{"arch": "resmlp", "model": "image classifier", "dataset": "gratings and oriented noise at many angles and scales", "train_examples": 197500, "image_size": 24, "crop_scale_min": 1, "horizontal_flip": false, "translate": 0.12, "targets": ["scale"], "num_classes": 5, "norm": "layernorm", "norm_position": "sandwich", "activation": "gelu", "mlp_ratio": 6, "parallel_block": false, "inner_norm": false, "drop_path": 0.05, "patch_size": [4, 4], "conv_stem": true, "layers": 8, "width": 192, "label_smoothing": 0.05, "loss": "cross_entropy", "init": "torch_default", "optimizer": "soap", "beta2": 0.95, "lr": 0.004, "beta1": 0.9, "shampoo_beta": 0.95, "eps": 1e-08, "precondition_frequency": 50, "max_precond_dim": 1024, "one_sided": false, "adamw_lr_other_params": 0.00083, "grad_clip": 0.5, "steps": 10300, "batch_size": 512, "epochs": 26.7, "lr_schedule": "wsd", "decay_fraction": 0.2, "final_lr_fraction": 0, "warmup_steps": 510, "weight_decay": 0.1, "adamw_weight_decay_other_params": 0.05}
Rows from block 3 of a small image classifier, named by matrix and row number. Rows with one number belong to one neuron. Each number is 128 + 24 x the weight over its row's rms, rounded and kept within 0 to 255. All counts start at 0. Numbers have three digits each.
After each neuron's rows are labels from the 100 images, of 14848, where the neuron reaches its highest value: "top examples" is what is common among them. Only what is clearly more common there than usual is listed. The data: gratings and oriented noise at many angles and scales. In brackets: how many of the 100.
# fc1: MLP up (model.blocks.3.mlp.fc1.weight, 1152x192), inputs 96-191
# fc2: MLP down (model.blocks.3.mlp.fc2.weight, 192x1152, transposed), outputs 96-191

fc1.170:101121077196144140068149115130128126122111115121127121134116126113145133124126130138127123135068131146165099109097099165090108107090125148127143131103075129128086135149122099101112143158146148104160093132136188112172157142153134165139166177104168099141106129148095136101144137106122128131
fc2.170:111122147144155123132143100094116101122143133097147105104156143144187087106126125104109102149128072126124157115124124142118123127109104139149107133090162079101112115156118150129112115126072122219121108134092152127113100136123129103135127150113114106121133109162140128096143103105142140124
top examples: very coarse (57); filtered noise (52)

fc1.41:146125097132116057126124095134124108166156153126143142113165191107125114126117073098093104175118140100141136145147109104129158122163149126144112131124118134136134145135100146100142157173112138141104133124150132092108094102101140109140152167120099091135153128119168135152128112128112127117
fc2.41:133122147133174135087111111097139105141096099087117121123112111104120135173144145152131121134110097169168134102100137099144147134087123121103154087148148107100105128154115114172150162102173135132081107116128132111104087149095157139145112071144138115170085140111134157148118098117114134149
top examples: fine (43)

fc1.251:097123104121069071113102131113126172146100108165152117113136145126114093175156100115118136108089142086133121113115096121138124134140086171129088140126121154162133112135124104054127132135072135102138125137110135150156146135114142145184169136132161086137147139161132098107137131135111084120
fc2.251:112141181129116101096125148101107128107128165088123136111140084137175080089096102142131086118122091125120089134122129132081112114077058109179152130119103148106164089136102124087131114091098157135116108147124119121139112136114115107149122145135143119158155142136162092137138123138170132113
top examples: noisy (89); very coarse (65); windowed patch (55)

fc1.71:094163150123151177135134120121119078079104138125116108121088150098123096116134159121126095146124127165084143136122112141113109165110140164106119091127156167161084134082136147150130107149101159141136135134161151149117108162128130104146147137122132142113120114159103110108107130107141151171
fc2.71:172154108124132119114139146132141131139119154109118135092116115142138128129150153141164128123144113109098107117146088109141143130140092136123102189159149103130137171140171061065146119162156056129136101117095114070128162123161104106109126155091085108163172127092143162163118115104129139144
top examples: coloured (89); fine (43)

fc1.448:154122161116115083107188099126132157139115125144126110159115112116171112131135123158103141165079112120129168143094117123099132135113141123122096132174117114083093145143141089146144130102121103148121101095120134134147126130127088166085144137117105113151148108124117103156109138111113132120
fc2.448:146123139112109087079099146100136101124172116087085094118154097144145080104123132118124104118145123109103132137129125123083138160104097161141131151149131131169181119127122114114117170091091154117135134128153110120151121148153133116130113167137099134167153153114121081100110129105137139149
top examples: noisy (74); windowed patch (35)

fc1.766:135150103144131079150139126115135122120157138150127114164086086130116150119157164095172092075133094121124082092129095106127132124098159123110139166127097108099155115168112115133124097139135081134149145143141170141094128153127111121094097154098153148133118095131133180149092137153144134140
fc2.766:159110119113126100120125132113099123128145114116058128125127146106112125096107110134139108122134146125162139100111110079124145111119074140114139159163132152141164160123107138170095141142102154149164157108149117138140112124127132094167124124117100127168135159110116087090141122124138132140
top examples: low contrast (90); fine (84); windowed patch (79)

fc1.212:120163137125151134149168120083127068056116156112139072118092128121117127128120116098095106157142128107146126113123106132112093127109113139139135152140125105145078138126145119126149089131143184118119175126141146134089146132116143105126131109101150112140128105129137114077169126139140150157
fc2.212:160145120097171161132130138128165121179107133128176123149108126114135128098123170141119126148179077139143112099138136147111065157114117141119149154095138147115108109158121119116164122104129110108157119133071135141109104139126084120089143167084118141140101101105186156144103135081107140120
top examples: fine (66); windowed patch (38)

fc1.280:125118128137088137115131140136186128208132121131154119100130150162134062143118069131128122145116156113145107116157160141130176119166111135160106107121119112191137109144092128091118150121095123143123103117116118153148130127152109150140161161129147063114114119130138123107151132131126139106
fc2.280:116138170147155093110127143071113128119125142087108126101141118139137112094118101153148095124137132126125094108119150123082105110099085115145131160145117129085174097178120158109140142133107185130138115168147128123113106124125108093160104133127144131150148145139173083147104114154177113109
top examples: noisy (84); filtered noise (60); very coarse (51); scale: coarse (42)

fc1.241:150125093114103122134119138124153154141153110151136101139124095128092137122169153119164125094102110113069110097121153132139146119100154134090127160136098127112146114126127080115132103146106051120131102136134140145080148159172132143067129148115155143131134144102129206142101161144132137113
fc2.241:153109139120126093106123134103123134096147110107066140119111140104119099103095117136136107129139156124145141106112113083104128105137093138125139152173135150138165155128105127149092152138122163140183145104151125126156114094135133099161122132123098123176154166105130054089151110148155139144
top examples: low contrast (81); fine (74); windowed patch (56); kind: filtered noise (42)

fc1.395:116102151140141139133085107130153105111089101110141121117147074149126113161119088137136138117139154141168132153156152119115106113135165144128132097167095131145130107113110109125127170134116147107133135069160150148158126068121149141117154145148111151134160119113146127102125084130100103101
fc2.395:162121099146147120098164151138153122179122119069118136185108144133131120114119153137128104123102131146123133133121125104081118150041132106118116122152104151134129138195108137142170152121116173120093118168122130137129121143157134115155138150130119134166099126126102149111124078100154117130
top examples: windowed patch (87); coarse (80)

fc1.374:128135132147127119122169123142134120147118138089098113137131113137118113118139076144135120105136120122136163088023133108127067094118090117103137098112094153107164114124119125106114125108152108214162119126113083106128112093119136136137140132161125182134105119113131096107113128112110148149
fc2.374:097121109136137135107092143098126113122125110128135170081151129098115139106137144138122107117112122099147185130136157101125136097100154145082141133142178120171113120111126104115159090087114133167126113134099169115102194101096160096152107086155116160101144103100140117124149125135121075132
top examples: very coarse (100); sawtooth grating (46); stripes at 45 degrees (26)

fc1.390:142114136126143121116090127143131097105142128129120147126155083140146118138156106141116126104112142111121144149145137117129136133142150156132100082106081123120132111137123129137102193156110138114102162091162164162159146097089130135129127142162117165150161145096136158109094079129101103123
fc2.390:154129113141185110092153121079153144176109094097125102175113143125150123105096159134123105139118130148142114132118114116088113142061121117148104149151136143119150146174096167173143169113127183114078126142103119132121098193140127110151106164133102129181101117130106176118127094132159120114
top examples: coarse (91); windowed patch (54)

fc1.624:154111133130113091088161099138155173149139100154117081167094127093125114127146125167104141115100115129123125136104133101123160135095138117143125137172109130136114171154144081134153098147087065125132111125146150150174133107098147171089160157119114087137150119148155175133106105125114123110
fc2.624:142123127110118077086125140095131130103141103093076101100123097130138069112128116117125083139151148110116128119119109109097113140132091153142125123144125140132171098132116117114088161137074156139154131129137125123146113141143141097136093168140109133169145145101123059117145126136147124142
top examples: noisy (80); medium (77); windowed patch (55)

fc1.354:146115141130122083128136128144139145129141076157188100120145167164126152139132156126109124136106145114131111064126161124105153126152128117147142156093109161155135154177092151147151135167072114155165073147120139144112120153122166114117165134136159100135094144092124144115108131140104142132
fc2.354:098144131129135119077112156118119158103129132108145099121096123108118117143121109116115034142142098077118150088096115146125111144117139129161139118110142131131128099158109113110146138149116104115152120141099174143087102095118131091116164158119100140144160103145147151118122131098131152141
top examples: dashes (36)

fc1.666:128115112106126118084167116102184166137110077159150123167116107102119140104119166131091138076152117121117141114090122113160113126087144120114157143117132097104122156176134108137124170119123105103141132158129124166121139144117140157103122180114131117107122125138127227114119122109127111071
fc2.666:143123106100106104107126116102123131102153120103061092112118089130113075116138121117117096132130166118134114135126132115084131116150096164154138134149125143124159135118128126127101134138095151122153122121153094120140135133152126099138112141128108138156161161091130044126133128157156117139
top examples: noisy (79); windowed patch (56); fine (56)

fc1.668:121126149129094107120132120150122121180134142137125145094135104126111095155127112111141115154148118105132122114095151096122103075120107150073108116101103168127157130105144148080152139122120131189147100085102103161159143092106144140140177142169136151146086071116120151112141140097110160151
fc2.668:152111145116113134147123130111171132120159151114148149082148119095144120099127109163111113133135130099085169137091155129103134115094154133110114135123124130126113124132139071129176118082134149159110140125132212172130182110095154127137159100133135163035103129145161129157128136154105122122
top examples: very coarse (83); sawtooth grating (47)

fc1.210:110067156127137151100073130132109129137124126158143140094156138116124114116130121144147114148101185101144097162126113125111176123144109177153110143083091105161128110114110125083101149088094142144139135103148085128113104108115143139129114168124110102096150166141168120157089139172138133149
fc2.210:131131158096152125141101117118168173129120119118135157088173126112141132103132117096134126118129129106092139108130102116119113157109114104105147132089132086171103083114109100058169079119128123115142140146098101149158085099095120143136123183155111130113134124141119114122143169107077165110
top examples: very fine (52)

fc1.724:114133089121123100109127077131072129133148106144118169146135144131130087166157091108153132133121155106114115155117145108132121160085169097124149139139139134093136151171117135143094117102118098111124177153130121143164116120104176146141160175107165128111143145109141164080101112123173130113
fc2.724:108126118146137098100110146089169113135107099132162096092110142100138156131125130116088082126115154140140121115162104089124097114110115140101120149128102147098096115156142110150128181108072170090158115146124137132109126143136132154164143186120172097192125106122118109085153129103142144120
top examples: windowed patch (82); coarse (80)

fc1.342:155152141131115123118156099140129107113112080153103063139173096173166105129181114113157148092096144150162128107155122164134130137065118130109134114106113119104156149174094101162129122123113139134145128110102155104129132119118182157109174105158151141129105125091128141091136130156108112124
fc2.342:120119116161145136111118182139124144103128133113167150147118127109148138083101048118158083087146081130184148087142130107119148160104128135157125137141152127171138134115088162082124154108051063125125063147130155121103169101102158090103120164109091089141125117130130122148138133131116138141
top examples: very fine (86); square grating (37)

fc1.712:147156072146113150118129122154165134182097118104093127137088116143134102122121129095142117143123139104148142103125165079173132139101155136092130108186127158124151130148099148143138141117128127139150122100116094153144138095119155174143145118172147141113109112142111134113154122150137158105
fc2.712:158146118140127115116104164129140105117149130150172129152165128098185123145126126105126101149109061093103144105059116166141109162130130130121141116135130125098091129078133109121155121090091112097125117102133118135105163107084149170127143120160103137071119128159132168161165121112120149120
top examples: filtered noise (36)

fc1.757:118123074141181119127132156108109102087081121108141118182102121116105147101159088071112124115131138148176108113142113098090083152128104142121097097125101103129121132146138122125154155118124133136122202141187138143090106124126145125086096130066143139148122155112135107101110108152122145135
fc2.757:132106106133175152145107183109165137145139142098159103136107119138124115137118140141105095140142106129132124077114123123109093128079129149103111124113119133144107096121104202150130164089138110096126111148089152159120105170149090118109108128115125143159119145087143202110115133104132157136
top examples: fine (97); windowed patch (91)

fc1.94:097137141136114121159120123135155136190111119141100100112142137136107134144130127139128115168135128092118112093088128103151090096133106184132118129135085158138172100112146141120124137082112139158137129062105091143179137098138128116141131167126121141102115092122148174107103171131142114166
fc2.94:140156105103110139148127127123159131134128108098134130089118147093129110118119124126119063163129083065076184123099150119111139144116122120136126119170140135108103082127115131153145114125134146140141111127134146154109187086120129110178146126178122154071113120132129105137113110129110159122
top examples: very coarse (57); sawtooth grating (56)

fc1.704:132124120162121094113160203122132107128107080123122102138084100118129148114128171126118162089103132108110126096127096114082130130097112125117142148111131130115075142169141116129145145093152119101121127146147131110095143155137154128078119171116137116157142132105120154106101150100108104113
fc2.704:152097091112119122095123121087157134110158130108087099121130058104118093111142123104111109135137144124139152123128113135118121150080111163139124110116169102122150151146106117110136136121114160140121105108109111112130129128134139119119115148098097124107179153121150087160138130139151099133
top examples: sawtooth grating (42); coarse (40)

fc1.700:156093110085116113114126115116167179154104093185150099164128111093116157106132146136129128080112113091099134152126156141164135133110129164087176156130110100129140144160129099130144102133096066124134090130122116167120163116169119157105126150109135101092139123128125199135109153132126169108
fc2.700:144124137113122093105118125108134143099158112084059127113106118103108086111114131129122103143145165123122127109088115098085117101144085145150124143158112150116166140124115122118098138132115158137159137116150116123151115108130125103145116142129104123182156160099136044108139123148144132130
top examples: filtered noise (63); fine (60)

fc1.518:110120105165117144142103111168130143098132075140140100132120124110154131161116096073117143151143115153076113081082156117145098155109121127088138123125105167086136167165110109132120113129102118165147102127159093113130129100099142109099135152151144173130072133116151112145153104159097105103
fc2.518:125123092144123136085108156092107119133113153140185120118108169121131129158135148122106115098101117101125174090122133131106126136112135127165144095128121139124137125138073107121137115109115125076128096135130155160123174080093143136125121115133067127095136083158112136169174131100122128155
top examples: coloured (85); very coarse (67)

fc1.515:125170135115133116132142101114113155121125142111130139140105130126166124151097118092140095157163114160115110126122179114134139116116162094102146126107161102142099121127110136182113178154138092123099111151127142108077123107162099171110137117122164141125099138121143112120166098117158133122
fc2.515:176112126132143134102123105077151134175140103097102102118091136103129176123104175211107117130129187103139180137126147132159106122100145083096089161129131112130125131165150124143148116153131165158129141147136101117123155177130125112154132152128133128155107161151148138132112113116157145115
top examples: low contrast (66); medium (57); filtered noise (37)

fc1.253:133125106104141134129124143089146127084099156094127126162136164120107127087099105102123103133138151114138145103109117080109131115094110159123096144125111104133104127100157143112155094086129128117130157143163135152102097135151113112116125136132117127128127126174177151123097124159153176146
fc2.253:133134088133173172132088138122135116141119123104106086134137110116105106108140165130113088124142123150136101103093122158119117140098119111122159140118108105127110102124150172132146127098209136133140104140104128130108127194156125113100111135101114163110119119140173156077081115088090140142
top examples: fine (99); square grating (36)

fc1.588:147109113157140069114156108144138127123100120143154088158105090139132132098135113177175131092089136130108137094124118155159101093084127159099112132129132113109122140179139120150139149135130106126151129098135135152108149186134111132108169160135136121162153128097122130117117092086096105118
fc2.588:118107122117138076096139154096145131123158125074081115108125089124130089111115130118120075138132133135138128111140123111088140154087094128161131109134119130120178129136109119136144144133085151121140139125137129126138132102143126090151114144144100115152170134150162083121124134136168138135
top examples: noisy (68); low contrast (61); medium (52)

fc1.6:127186122118133112124132112126095135136106119108121122135171123132120116171103098153110163095138136100133162073042124107121083092140136142117094120139125132093130125139101120138143124102150130166160104136161062115143064106156106131136170150168105166128146105113170117136140111151123115122
fc2.6:112132104113166132104087143152144059158110120157157159097092154142147132100122117093122074095135107107161170141138149112128135110103168109108129109107207102109106100150096147087113134106172144114191098143114184104125147128101159134137136107186125143118126116143168125123114170109111131122
top examples: sawtooth grating (93); very coarse (72)

fc1.98:120163143103130152116167143134142121137189152143135104111154136135135141124113131115090148139115083108140142148088127137136116144115155127160106129128124125101103140159117155117096140131123113148127158081129104150119138147157139124169160094156078142108127094131137131163099142090142106103
fc2.98:120104112128138137165096150144146104127111076153147131168092125140129138119102150084130128103151112114159157124111126153149156135073166114153182139141177110141095179114081077132129120123162189135142150119179128117169170139162121127077087091114157173131115112130142130129150165090085144116
top examples: dashes (99); very coarse (96)

fc1.482:095122117148132137116143147093149094166147129160128128130183106152133174126147182108124138144122114102110117097107103140094099118074085117125101152122096136112117121138139137183087102117120103144125158139160125131130103158123132144126116113149125147145118123102117176148129098125128079086
fc2.482:123109110128127098108100131108126142118122091111112158092095183088132169140113119138155141147159142138182155104110118078141114115121113136135133163148156169160140118116119104149135157139113142144142106107125124132127161079127103100101101118126118124190149123151137124119139116109101124108
top examples: very coarse (52); filtered noise (38)

fc1.310:106176108135104149114116121147153116164173110133157107132147132151135161092130096077111115170107107104139136153124114161127107144097144125137090088104151117110137158166118146118085132133122114136113157119149091149136151165140128113123159056147136142132112107123105121168107094114148143119
fc2.310:123138146144111127123108169128149140071118127154161122162102118128123133125101185142106097090108099118147168129043124159122129169135133132192190147130144129172109115122094077117151130150144161141115146108133139143143142124136148151111119136122162128135070091109143131116124167083137140083
top examples: dashes (92); very coarse (91)

fc1.595:156079104135146185097123163125125109136153105101116156133112157144128158159154122130114144073139133085148209140126087124164116125128149128118165140144119136143139102112120070104154149173107146145119102140119113101133167091145135134143135128103162162116121161112135129117158148142115151109
fc2.595:136133089116130123142121158139159115139127111126128118136119133125131109116142093063140143084078105099133142116125114109114177117090146129099157120138198095144132129153114129127135102146157056178151140106107158135134131073128202118121102127111135113110094114143130117139089129119137113134
top examples: medium (95)

fc1.531:136118137105125142107110135166150135150099131113137167113117132124129130147129112119136145132069157094139101136072108115133151137127121152141120105103095129158146131113131153102130180062090139177105145071154093122158106085140116086141128129127101130098126146124128111159106134080099128136
fc2.531:119128129097178151124132120141181146107103114162159160122126079128156118100111126108145098075120102100096170108101145103149120163094106103135172130109142114148103135123124078085155115063149152147146160159101114121162164129117143142122081165167132158126146131136107119112128120141089125162
top examples: sawtooth grating (61); very coarse (51)

fc1.254:141126154144137116111156072090146165153123145141141145126144102109129115143195110128115134141159141111132134157116141099148137139071132078142103112188129149120126142186179158120140145089125103104183144127138089149118112112116119168119134187147107097097141133106131192113080109121160154122
fc2.254:115094108138140081093115147127150113106143113131127140073103152086151154116100153123104080133105179137165128135139133072124120093102141102131130140138088144116110101123105114137094191122094149087150153131146124146121097109121117117144132175140133107171125144145139095107173124139136111121
top examples: windowed patch (86); coarse (50)

fc1.336:139089104152120151128140132126094154141151141105079167128145166165097140129121153123139102154122142126138159148164098131151134149157109087101133142086115151122121134086111127130102149110115143096117150112091097109159130147107137141117098106110141077119134143087142133144151133101135170138
fc2.336:107087141149111110147084131101158143122159128145120102143116104110106152175140113127106104117131121109150142113146149135141164113126139159115164163072188133139132113119116133097102139160107110153109139103151118143178125081138179136173098133145126102144125136138130125133115111139098119117
top examples: filtered noise (75); medium (49)

fc1.425:127164139146117150116134105113131104141145112137116104124121164175132123180091127096155129140106109119128140139106129110124097101135148113136069138133160138120136114097129160124146174078112138146162114094151103141169108090133131139170169090159101132136147078098128185114134176118126118085
fc2.425:125153099110145104127094146150162110152092105140136122117100143120135190098112101118090098152097110113153165157081114121123120122113169100163133130148148147098087144141105135127107139133196145144123136086142129143124136129136126177114143102139136188094095114130138138142123149143122147117
top examples: windowed patch (60); very coarse (48)

fc1.166:101158113150144142111133112137105126125125103177147132103141126125108081089146105127181134164132159152155100134085129084077153133141154101155109147113101140156140101105122115091105139141095118131141129085084078086124113136118130152132071136106098118130111145128155157121107134099129106168
fc2.166:130124110087119084130150095120175181116152067112124108085116151182136164156127149125104107124115125160144154125123136137107130125122075112096071118115122167125147119111072137132109131132107157129123139131164097164144106156164121150159119173185149112140164152137131129086141114125131158107
top examples: very fine (98); windowed patch (74)

fc1.208:111118168117120095104118115155105154175088139101141115107136088121099117136097077137122108127159139081126129085086132132130088102149122150133112120128069157130146132085136131083150152107078130175134118122098111116158149095119114125147185135151143145139122095133123170095110162103105135160
fc2.208:106138092127142140121091106123155140081131103107134148090100118132118140154118146129113082138122122117115172123074121105120126127136140115122126105146139147102098111106109122120151129106117159132124151132097175161105239127119151127187173133127134174114127148135155105147113116117168142138
top examples: sawtooth grating (55); very coarse (42)

fc1.102:154079110109142150118101108148147114145125076108107155150145168134122155165152132113113131084166111089170185157143129135158107121100161130089130149163113150123116127116151091112156148188141115109125107163127104140126155093131161134147160134110194149103136170117125119102157133145100127131
fc2.102:121132101135119116167127147161161110119197112143106118137113123131120144120158136073124138085113105121138137095107110098127157145082134132103172146124161094129128125159073155135122118126154101138143141119107139164105150096122173106152116135077108087098091113122103169135074128124140127145
top examples: medium (84); low contrast (68); windowed patch (66)

fc1.491:119097143124115126133108109145114144064144150154117121128118171099075130100130128120124133143155130145133163114115114137140101138129106103117164148093164117099131170156138145148157125107130122098138073175138059127127156152124120145077170133152093094127128092137096118147130144109143156110
fc2.491:128093095114157146113164140118101125106138118096124119135128160113118132127158147130109088100128121149109154113095132079164091161094132091174131184054111103131155137138119127110163096124134142107145130134114120147120120127121158091119148131149108109160146141112128136111133145121151124178
top examples: windowed patch (51)

fc1.731:104111151187142111101127164144127143084126144146117145102107131176145127130100124124093126159115153110130104154077125133113165121163112137135121139154119144153128114141132147093130139107073162139090149131096105132141107082140127092162108135126109120133079148087143094147105166096155079132
fc2.731:145148121099101132115116184123112134114124115091140089127171124118152094113146099081153118096136128143086139121092122085107168143100133100095126144130156180078138165138167080108133114142182101119136111127164117107151142133104148153094119139191152138119149137143126115144112097148093111155
top examples: sawtooth grating (75); coarse (51)

fc1.355:123097112168086124172141111162183115107100118096095112128109121148137139135114136115148141138164156106147126125142118145123119123132168135094124148152091177109169134131098135163123137152069111135140103133116127124149138078087148128135132136137151150093112100109114136137132122174150123083
fc2.355:153192136063125131123087155142117146120123097133145134137114128089118127124110074112120066181107089121125159132111104124118091148081115109162128124126151129092091098102100120156106126094109173151134139094131103156119121127139136105128128143141125131084108129161138132104099114146130192131
top examples: sawtooth grating (36)

fc1.539:150062129132157086135122100107161082116148123130157155153094098098169148129202167125115149133079131125119122134152141138131116107109147109117113134089154135109151149184142143140166114136099116114140101121076067113133144140101144171111148144147136113119124150111135121104117138124121125105
fc2.539:094116106127164134094158152081137158134122112134119094090122099158126095094117115148142082117104098108147185113126090107119123129070119119126112117124130139113146132130097157167147154135127139123142110103115168125130138176144119112120130156183118085151140135127139136124121123149164164159
top examples: filtered noise (65)

fc1.416:116133172123105067087138130126121105124160183121146115162101078133127150135116117138134094066112138110123138123130088127129150147171157111120141146153150104104123093145070143125159144166121078125128153144130150108123104138101146093105109142111118120110103142126163140112154128143124135151
fc2.416:149148129120160086151124142100124114103158126144113108163074115154148137165100117149128110146139122138127128081172148111122155106126078127106096160139132137137169108102161134156140102155093146178115144133108152150116146125110147093157121111128125124132097176122118104104149149111133122147
top examples: fine (53); very fine (42); filtered noise (36)

fc1.526:166099086142077144100121096140160165159147094145135134092144085122095132131149183138146107137119120086096136099157154107135123117128132125090157163124089105135132126132143084127147131134100098124128099089151130123080138113160120137108116149077125117133139145093120194117127142144129116120
fc2.526:141100150122134102106106158078138139101151116099089133112118149075106119105075130154129099142138169141132137118081096097109123113123107144127121153169117129120158146116107111121110156140136143140175154119143129121165135088138134091155127150126119103188160157113133053090139099126143141137
top examples: coloured (79); fine (54); windowed patch (43)

fc1.293:086118144106140086152103149135147139122126111137114152109186123135137129136181126145131138124100115118143090137139158137102128087136138157140116142064076111162132093129130132113102108144113121121123110120093115167131061168107181137132114157139124121085142120126166121142084122115122161148
fc2.293:145144138087123093099095124104123133109165131114115092113144114172149107084123123131115119132108158112127115123134101115111117120095106137161098128145113121142133093156097144099127132091102148126113157118183087148176140146102142119160086102140119136131141134132135135142093173132116141138
top examples: coarse (62); sine grating (55)

fc1.717:127112138139115100091169078114120144122088114143120111132134126110190119137146113155087159154074143103106139144085128138102154109121147096131117133156129113114094161156127094102116132128117104154139098127121130123172133090141122171067129152113141086123134161141120114136098126109104143108
fc2.717:126132129092144098099110144083147112127162114082089096107147099149158088101114096117139086114160105112106133125149111120092135163094082151155096147133126106128173126158115115139118157090107154123135112124133119123146123138154143132160124186137108111180151127097132088112116120125153135138
top examples: windowed patch (52); very fine (40)

fc1.364:092093160124122108159112125148140178130098105125144138087150093121117114161092095135133116111108144124160109140113144146110096144148105139140137119112108125150113106074126112116128153091100167143141145070125123126139134073094099089175146135127157131147140137146138171166132164113164107148
fc2.364:145124106108155170114114130126177136097116129133147161111096151122116136111092149116136080149135128102117157107083097117119120168114160114170134133136097126111105119131104130134172125089158111118119095108119089137102182115129122146158145168173128177145115129130129129161102127094131137081
top examples: sawtooth grating (64); very coarse (50)

fc1.283:138140120126114122111158134145143096163152106097108114108098110135111101124124123120133144105142139097115124101056171100160109138120109137091144118147094149108161124133114136134110131150092097202151102095112115155172144049110165134128143120206126170119081084135141123128149150124106110123
fc2.283:138160122150111142140116130098144138098160141125137147130131145124147118119128109128135097125106092089123187112122119150125132131109145152124136113113161122149147111095130123091175113089083146150119142113134172137121211097102146119108132102152094143067142111141167132129162121138134141112
top examples: very coarse (96); sine grating (55)

fc1.380:133139136100140137073153069103146208141113082136128129120122157120124112160139149147109166112132133096145139135140112100131149162079118112118139180147118097142109130132119121092111136133098074138143133139132130124158115146146114142131135154112118134082102154149155170105076106129117145116
fc2.380:124121093117119085088111116116144141104181111132113101093113110112136130110119098138137101138136173121153094121117147097091117117137092167136107122137116122139153113128121114122089150155080185132144104165149113155138089129142133097110122199131138147145142130121119064106145120144143138120
top examples: noisy (91); windowed patch (81); coarse (50)

fc1.756:138114145151122100132124178134119148083123083099122142130070111150098154068137142152153157115121167108124170095144110155107132162108094114128130127106137140133101091128136139119142134121124111071130111137103107106075133135129147160049127120156122137147152093109078134094106175097122117127
fc2.756:147095050105119112111145120069154130121129126088099105132116123105147102134173111107118077122114133129111129121116120095148119150081140136128109122091157106130135131127113089129140120124167144160144098110130142134159138150115144109141128144113102099079167153111151148134156140129166148166
top examples: windowed patch (56); coarse (56); very coarse (41)

fc1.529:137143090115119197115112116109175111161096078124148143168080148139122121149121156108117125079154118093132171120094138111102113093095107108129186121187160127130135114114110111117163119127118163108134141118113125131145138082142145149179115132107142153119136168127134134157143110114093112117
fc2.529:110135087128135116156142177126173118113184138107106170142101162124122150116108084073146114106101100092134136134129119116117158141081138103109148144113124151093155140114115142129130114174137082142159141128132156148107140088114176107114097131128139118114124139123139136156113100111143129139
top examples: medium (92); low contrast (68); windowed patch (61)

fc1.306:096118191136120101117065132131134161112111118146126154106158138113120117122142086132134125132081153097123105149150111139118119112162098155176073143094088129159153089122108147102119130084084145141135129130116082176158099145121123111153119154143100145119151150169147120155102146155158129130
fc2.306:131114137116124143125122111086113144081135120156136131085165137106146131093107145091114142094129129119098109103124087103121129143082104147130216135116134064127116115122100103052171122093146145153151138180139089151130143094078136153181097134126158091103151142141133116155132154139098131132
top examples: very coarse (84); filtered noise (77)

fc1.126:118100128124150140133159154117075133097118141146122099134140143130127112105098131087143091096124126150132100135147101092106095121124121127137176089140092107139076179122126114115172132076113122136125150118152147123113137098103118140098105161102122159144105123154138102142116124138117138143
fc2.126:111128140076158152148121121077156127136131150129153127120113122146129133141136100153086132173109124124127098095076115164115128143109155108100119170136100130128149079146101189100161168122157098094124130127110109126090095142127136103150122131123121152151128122137159182140103120105139165143
top examples: fine (81); filtered noise (36)

fc1.591:144142141108142158123156159123136104079147136133166138117153089130140144131153144123106118160113107132133152122104100151148118134084154117161125126152117128123105171176122153129099129153139084130122139066097105138091131152150120144136140096154137144125141099116105107136104129099127108122
fc2.591:140124117168145105120128159108137128131171124119111072153131132140129113110098151102127120140101117145156141071131111096106141167028136119175164109144146128139144144137079118154126142136088145131152145091171124132146126149147124100094110126138127126115116104115157116155095145129141139113
top examples: dashes (68); very coarse (64)